config.yaml
dataset: "melodies that start on their tonic, played by one synthesised instrument"
train_examples: 26041
method: "simmim"
hidden_act: "gelu"
width: 256
momentum: 0.95
nesterov: false
orthogonalizer: "polar_express"
epochs: 148.9
final_lr_fraction: 0.05
Rows from block 3, named by matrix and row number. Rows with one number belong to one neuron. Each number is 500 + 40 x the weight over its row's rms, rounded and kept within 0 to 999. All counts start at 0. Numbers have three digits each. After the name is the row's rms in percent of the matrix's.
# fc1: MLP up (model.blocks.3.mlp.fc1.weight, 768x256), inputs 0-255
# fc2: MLP down (model.blocks.3.mlp.fc2.weight, 256x768, transposed), outputs 0-255
fc1.268 096:574542496511483466527471483517504431506497466454515471462461504537480416501506497464497561500547555554486479477456520551432506550462449589516501502518506481468438570466513486518499508483540490453474503394385555457626455542490502490513494499493476571543528513453410529521523566520483492464558467460502483505505500477508525505518482500510458546526526509533466440454431561488490497513472539487458497471510465431518545501565466559516537450442520461470529503548589479528508505536467577511430478509451491536554461526529474498470514474518595517512465618531486564557507555508436524487504484455477499429556448525523530482492472546569522449492454539474458510544474491450495459524454520462399513454453524591543467528523503557460495550493483486501492509560472539552450466580500561
fc2.268 110:446497538541511540464564484506456580477509520581486548585549491478498619515432496543501465552455455456506506520554464448555520485548549399502496481457496500557579483531432520472489504542473518490551459583574461539389549453505469551478519485500514443463464505529546478475496427461529496529466495531477519531535497533507510502498522510497542454468460503485531546531541439488514538456526485508525500526487502593488460490484537483508479527562480538536480501443427528450489466486512463525579470469536580484472491480474505482555475487460403504454541389461532472434480444541555515530485497512497506575457528490505481520479528467433480546484591454552505493460492500517516553471543505510573498532560476394471526487492492454508539461524521493510511512407534462439526540452497418
fc1.269 101:462476500488475525529471518505541455517488518409498472471535473474489491460475532526431493539444398462469468568500555510519515530539505485447416498487454523499445489450552543540512555532493526465468535470513537545454476449484495537447516500513481476499508524586513539581494413503454466516532532508459541500491461505480491438524524530578498443534535577486555572509459562453522483519502474566463546423522534448520474547586475480467472469531521533455564525505520492482448459462475477535533445546546506479508534502600518500578581574481533572481466507459523483546519549530510471459550555396493556483449545499568495473481534442474500483489436491516492468498457498530507421470489396518552546542488507490475581548536529503460545500481449535480535475438543596444479471456534540
fc2.269 093:543474436514471431513509490493478504497531480528490457496421507534485553539494525461519530408507523504479502503497458451511529564495468504536492591526536430518466521542381449419530464518503579529506434492495432530554492449546569541488485535497476467516542552471489423510477538538528568489524535497508538425549526503546459589444527573504446532474418466466472502459487442508472471492505486469517432497505418541529453451430505518540432504507541518571511511551557501547548466589530518525497575478470444532514470512457533484480508481490492526548485491527534498470480491424503516509457511506540474539493453526468455497556566522525497466538592531497450517489523455528571513504473483516404514537583524445564478462494493468519458507504536447470455461482481384552527549563536451
fc1.270 095:401514499512427388468520551503473472474475558502502510487508484507480612463510499500530503499499525497487462452515560518561421438512525562417493488498509517470591497518579517502499538449479485491504492434498517540525470472496498512518500499513470551494423466504467452524549502507425490546489522490472477529510457517547498529496507495506536542423539526457518442508533456495528524508445486580535519443547428508465578429438539577486421489493436535496488467471556546588550480458553484537471420567494451508472452484506516444503531439518398465522475491479554542508518588482550386498616470541418504552510449532450536535568468467501523468545518458482467480479548482551526484521450505533487495559499480533428485500511477497497557496473541475487546504493521450480447520492525489
fc2.270 076:523467444487576564479458534529494500498494442498492476521507484479463431519477494499454480435479458480524508493441445490465574567478502481515517496462525529533427519453442502482524473535508539482498603537507452495478514437559548497527481483487552424573544480515496535537422512469548466461501512580527515435472508459496604471518452509449428512531469517494594523501478472495470502484486476488492507564441565445500506602566506441470612498502539455446488497525435477440437502550482548477523550435484541536528558470506484513523457551470550522483515516489428516459470455466471565442461539491557499474577537468518530457424554515493420562405455494529482534524492515420524521548480483541513502480480532497550589511453513518535517525571481517562542533537500500540525463469480454
fc1.271 096:447513547404496512494497482537512465479513523495516489475454545563520513420545454511421470466546504437463547483548548447500578503552551508547468472517479476465481516479465567543461546496516543549548466524505466435437478527491588505511483416519509425472526474517418427517572467467473429523536511480503486537489499551446423470432553501494516514512440540535512547524496429484433451500517424533459450462471544470472545466468607513526476457534449453512456441571461455524471493500451509520529531518478440504503491463532527503514481477529518518502485472466534616504518523494470481503490484496495512529467520533537495453386468466495522480550440465557495473567478536547428533481396444519541545521501512543444520490462519479465532435551460520427510546449528427470523493559503496
fc2.271 098:514499493530496492492449524492476525472565489510521499505491472462477464538481519549603497483500475572544473468474398594490403477519505556446541547478537527528491509544489457452502491478472410495458508471512504594520498460500420461465503609492455558522435489463559547434437516488541570520476481533448521456538573498512563487530466500498469507458582480477521468436519532512533503457482541495535574524535487503522457538493394459447474528474528541484509543467573581473549509508529517449480466510485520459488469496465508483540517562444464437548537542546476348473467540507521520489499466526490455443501487470443492513576497536522492504468511513481529533459508466454539514512547511455490455475487463417550503502528473524581501545447524480607494476580459555495460485472509501
fc1.272 098:487418479527435463522476488483522468568485495497459520434470545546591504576485478543497475479510524496481491456502485473467490514552516513438487449451475323493458481486479524512521510492494501489535447532448553535499475484466458497518563490478472487518497489469497464537500539511520575441462452567445495509535450475491535493513538465514507459479503545572556479473518498527443513500469514582401492507436511513493509519529460530421470438488535529593472443576544508550511477472490432518496459506486425471438577437513431517550538466501462568556508533404429501491474479508506469553535463475444549452513509583476492437516504483529495466568508420461500581543547509513503554450473548521521416509495473516462516531496494451592548549523489513558535489457447513498504521548477529
fc2.272 084:529503542487455481525527504455520509524575460563532500481538469457450517506524499421484531580511510463543456560457528541471484445528467561515529522492485560496548465561464609464479479516468451526501463583474463492503453523464517531487462534502474464486491526568421488482485495503528379530527527440532505546613498516554471475489450472477472480585493462471467518492519443470564436543495451504552483518563524552509505501482505523530548527487497519417503558400447433480513521435532529527486434477469594519549470452514561566459427554492437537471463567522538481549506520522529535528529529562574494491545519472524477484421486533474499466455475546439505484467532536550471435572504491491471553470472440501489508497503446499458466559512491517458436505497441475494488462466540588
fc1.274 098:505556500534373518511497595503480456511476480424580530552493490498496485504511475489515511526456518473417533463490502514540546508556550540517481464460549540457536568494522448439536493493535542556495518518490595572433484496485469499458523549476500482524466496541552562503529541501483424535476479443452517556558501545500513379504499603355509482519501480479488507538491475507574501431526521557442541464466512474522561491441531519426523487467495552570523476540518440528484448495418513522494541485528465435461529565471580493493512500464534461568528551511437516492514520474491467480503532450457538475563470475508477501472521487499421549525462463577479515494538543417478505493475506441517500501443528506474504450501499471497477450523508425480501419480461474444515524541436471
fc2.274 109:479439506484585484469434468513513541514526518532434495495498485462522462479533529491519502502537542531547493524505437456417441487449473463506528500519437455573516428514492548547537542529461469430543483500555445445550475536541514489523493476495504534461523508517433477492459457524493558475463488480550514431447509424521472588463534402607466548478502568474536443451521494475408548564485478488501497479522502478459441483537461543587452501540470481451498491499522559504535548510575475483525455527442476563505461417545468516507471479545472493481478453541533484495458463551482592538468516508507502480459514563523517505550453503516523420491567579418524525488429415567514540558536505515543513484533459527488484548471480570483489541489490611521488544525507508550473487447557503
fc1.276 096:543555536492497550500464469538530448485476463529532519460469551524489458467471493521429554478500440524488533524446489507507456538450480440419468485496542510479480454455501519490505504490516504516491491483502482543502486483528476502548436489466532481566436580476485491452524480479393462506435497522521473579491548570596490534470503497506450478478508517526518491471482488409441528417556513499447573558443466547479472468523439476475506517511473469528513499461583455513489562484518508490612590511448573478550499498488516543486481501508532539492518500479579502463447525553435485485512419617480401458507445540471482505505520465545495500489516478579524504519577518484531467593513587526532419465588469537501501506548513471463492455543489490487512557536414439530487423546526483
fc2.276 086:499469449493545473523468543438484558463466504423551449521535390450517515523438530498552448499463508473535464498501533502499501492572561505593563520515452502472524498525428498503558440492563490480501519512548481537505540515498485469442550538450440493465588506507496482526475486524535541458531513413466539481502442480445475482463471501521535571524464468525500547539514518531543441597511487538578450488535544441512506539447475494533446482488511545502451475534455511469531479535496542479402422454560442505507529481445459543497586522530505507487474471501476521518516441473515495541510586394526555527492442412486542528491465564477525490573454507486520534455412452526459511464444448471482554533458530526526486479494533555529488540493456490523503547530576620486528519480469468
fc1.277 105:597453521494542512464460537498554515426544514491548486518482539434479531502473505524504477570505510501507556521506429477519569436496497579518477510489482508505538499464454516463545503515544529574521432502497448496468549438499435498462552559540516509492417526534461478438471465492484487469420448547438507562466480535494495529443514553485535436531500487516565469495494441487446503535567491458529483504474516465510459453537470510425507477471519499439511486429482498526536501553501463571458517553487439509512414509530543535546494482545515453538516463503500477477467455536444544545449574436502479488464449511578506490548435445467411593519548493524475564515483501478482434435516473531495525556501460405510509488599461432547475565525503637537448454508467516507499501498467531
fc2.277 091:511518482472491468470471529510603480445441515480484501521502521499469475531466518487528493510425472519486513463469472454542578498579522575546492519498496448520487493540548464475489519513526435507521456529461447485573558411454479475509451534526468464491515454557575495578459492478560451508524486461485470570539485503493484497528490517513494482497510504616551464519455506433544431522501534477493431492478580485500565485512531496498441532517438432480457499505489564519496540506485569521455512459466542505517493551455547543421428547455527403545493559585562450484538526485524540564489477485489581571460462555523500504464538462362473491513480475556471496586561526464507532422467522480488495552478478440477443521530461492523533486467510456481557464520476565440472489530456553
fc1.278 088:582540586459581525524433492491488518453466470582506501535458549508462506502496560411475505521441484439555523494545440466531557489458558519518556444497460518486512493524481481507433534456512527479491507539549534635585553525488544523479548463491509495503481474493560515513548418452494542480517458576465465506424546541478524511530468478498509477517530513580510561481524445476480502480558525438451525477509446548423524478422477521411528514472507572504463488450470485564505494529506484464507500496468466531501558545405504473517525528489541466510508456426458441537545543537551526509428461493487556473496535480488542546480569515424478500507463540464467459502526533581540494533442444472448507567528506479545504527550499545573440489524499466473485506505493486506384467533489530
fc2.278 090:513526424522498490478525503453450509507478497473484548515545484511565525462492469589498500476603496504477447552470608520452499519529499464444452517479488440498438486514516526452514490561498465470520492492505472458423479545491442501598439541444480545480549524536445475480456556531502488504538521388548497526579410472496519487451501539476445532480480528422499451497510552506512521541452493557568461531523496439532461505574532471581474514588478406502543537525490558412469519419477507519545501504498530467515438486591433535474456509521474533465538507502547590451477472460478506527555515511492450482464525561520469411530443503580514526514529484529530510478443479424464520488541540551547501437450507526499513480453545473458520507477513538525505488504508455487598525466517507
fc1.279 116:591480442466496611452480466452545506451551503508498465420493558519448536539484430466539472479483440501515516447522581483539527415536550505485410441531482514505488502464494533501548520450568487485458530488491542458420529500422519531569476494479501507504532592514474489525460501521494511504456565504482461507528448517494494455520500525500481520504481543413492451438561447472462549515434431474472502491510550512516456511437573474551453514528457466499429521530474543532524517513445465567473530471544505499444539462512516433470557525478494581485539524518489521526500468539510544483471556504492525494468452546513497467573465476481441402573501537528530520474567571517487476464533462494464525500604466460453486528456433571484516486487506578510532455527465459472519446407432498
fc2.279 097:520413531493478511464494447441611495530479498523468451479496513479538518536528401521467526537512491476542558443440555448504535495546460474463482536470450549464499450492506534540515497537533457482531514552516493495474498519462536531526474525510565424479457499472472457525493534522472474534498499572519475551583471484525558469462518436542455580527436536465574460497591423508500501571518518512491480525512458525535427509566489483445469527517459505534503533482519538510540564509488428530470472472520514525451559478586471532470475565454521526463547466489438493611472442515491481478501508426508499580457463472503523498455579532508588431522404558451514478472512495546437474476449568545542502479478449429526502487475506505453488495567458581504489493550553503493500411502480460
fc1.280 108:484553541519511595543428507458460469456454489523484561455506568482493481511498451594518507506446489508448484503505494531502525524543479532456502491534510532520534490494585537492487571479504486447487519460562478473410532534549457520507482472497497460523411546575529536420571437544452414498472508531442513605526475496565518426524616499539470405482535490487526496502507534508439543486480540516376506490493548502460498537552493424528499495474490459511511477476517518481506523476460449457584512493488529473513483557517488507469503515523499492477435478507494490547463501551411495502480424482558467546493476524428526489457491508551481497395535417522525507477508528492449510553474532477436508469517432592419520554563459564462483487520458500449512554530466521475466467477486523
fc2.280 107:549481493456462452429485443530469474499521502465504474554488498421544493508487496469571488493504452453519562467490482481505551487507412487524480554483448472467491531484391493537415574526472545496482473496498479505602393460563529517425484502485479487536427521491504481502496582520483572488433517465515467515504489517442481563437566540450548457448455465530480527457527455570508480474528476507452447504537413490464487520474519553482513506483507486494499432472493503614455505551522495593480525538563489503463480592512427480493471581552488484498539555529547555486549555479520537504477479521492492592479526456515525489581515524532472473500543525416510482576557507574517520466545491486515583471438532452486522494454488460471500534500423477466521527581510516526483536541477483
fc1.282 093:468509538549513477531492518580513471499493510495481472498512539476413523492556460594511503541403498528553455548538460485531508561478430422481517499523496455571526584561466473508477522419548467588511500464438508482446578496480493487531482532527464550596511536547496563478507520456553527515442473506499472481500525536408534527532559513488468469449522426492419431484469471496536487475520485482488499469538525489518468537474522510521500442474501433560517430502519503453474447464431554458555498499494544468500458494480530475492543522537566484523479529549507406540566464428522471532520464599492531523457611444496486501422565507423475523537480432487497473481467479470509500494497512533493458440512541591467560484534517442498527539550532467558482461479573500491513492497573520
fc2.282 107:509462451466478550451549478428460546474521480471529527512494447505605506516479539431501473470604508481509522446455481498485508441507586558546461526461526528456468430455492509497492516530429549436481522495561483504545456481518506487485553471495537469397464481474498439513475461560457477488570522489482551526512468482551472453486448527518537521559478547471564548489541533483478507506443520522497510534465470524478525413578481502494526546513486558431422580507513518545554555549563453539445468507481516525499502504489484552537470465443450551451550473449476567488442508603457557486517488403503460489543420543518526510544462509570514462467517558525504532559505532517509499458520486491457533556516459423569428525475505565500481480472446507426535553513443507475510492479432465
fc1.283 081:548460510522562478472462546532459521519533610522558543472526524516502533478533432502518481524456508485434446558526434559543551501520497483498489500430417479534494542499519545493448499474489528487492470498576557465492460513525578504523391488502476488449476465610419506512515486523554534577556498523500529548446539491528522475517559463501476538505511533459579562511408483446489522460524471521491537510506504500446470477551524534454631481470471476527495502564481495539456496455474485488408528376547483472485520521541484438449477490507466469499464541479540476513488422493484488509499541512501527488480433559472544469628444513450458511469555499492449520484398470533467554521493494456485466462439484506480429439489528502520479530572474475478475510548505443494467534521462485
fc2.283 094:458556468462428505502501469465575522470474457491393490511438453499499452596490544475564514495554422538554506509470592476450479478490508567474473498515440496508511526525520458503551500554466474490500513503425491492524478457456463512441591518481510506488517481457561533481469567507436518455388500457518453468555479456403491544427506537475507461534532491560432545534604511545483503505448497493499515445490549514558502515489471482531515525481465548459503488513495486451570433535546544516547475563448492513468446495454507563525556476432531521483495488508468479524541526468514505543503487507544479527514522527532463477430546461612465469512389469464557432534543562494527456455507494529488532542582551505435536503520467431544512491538565515545557513504480486496493447461511497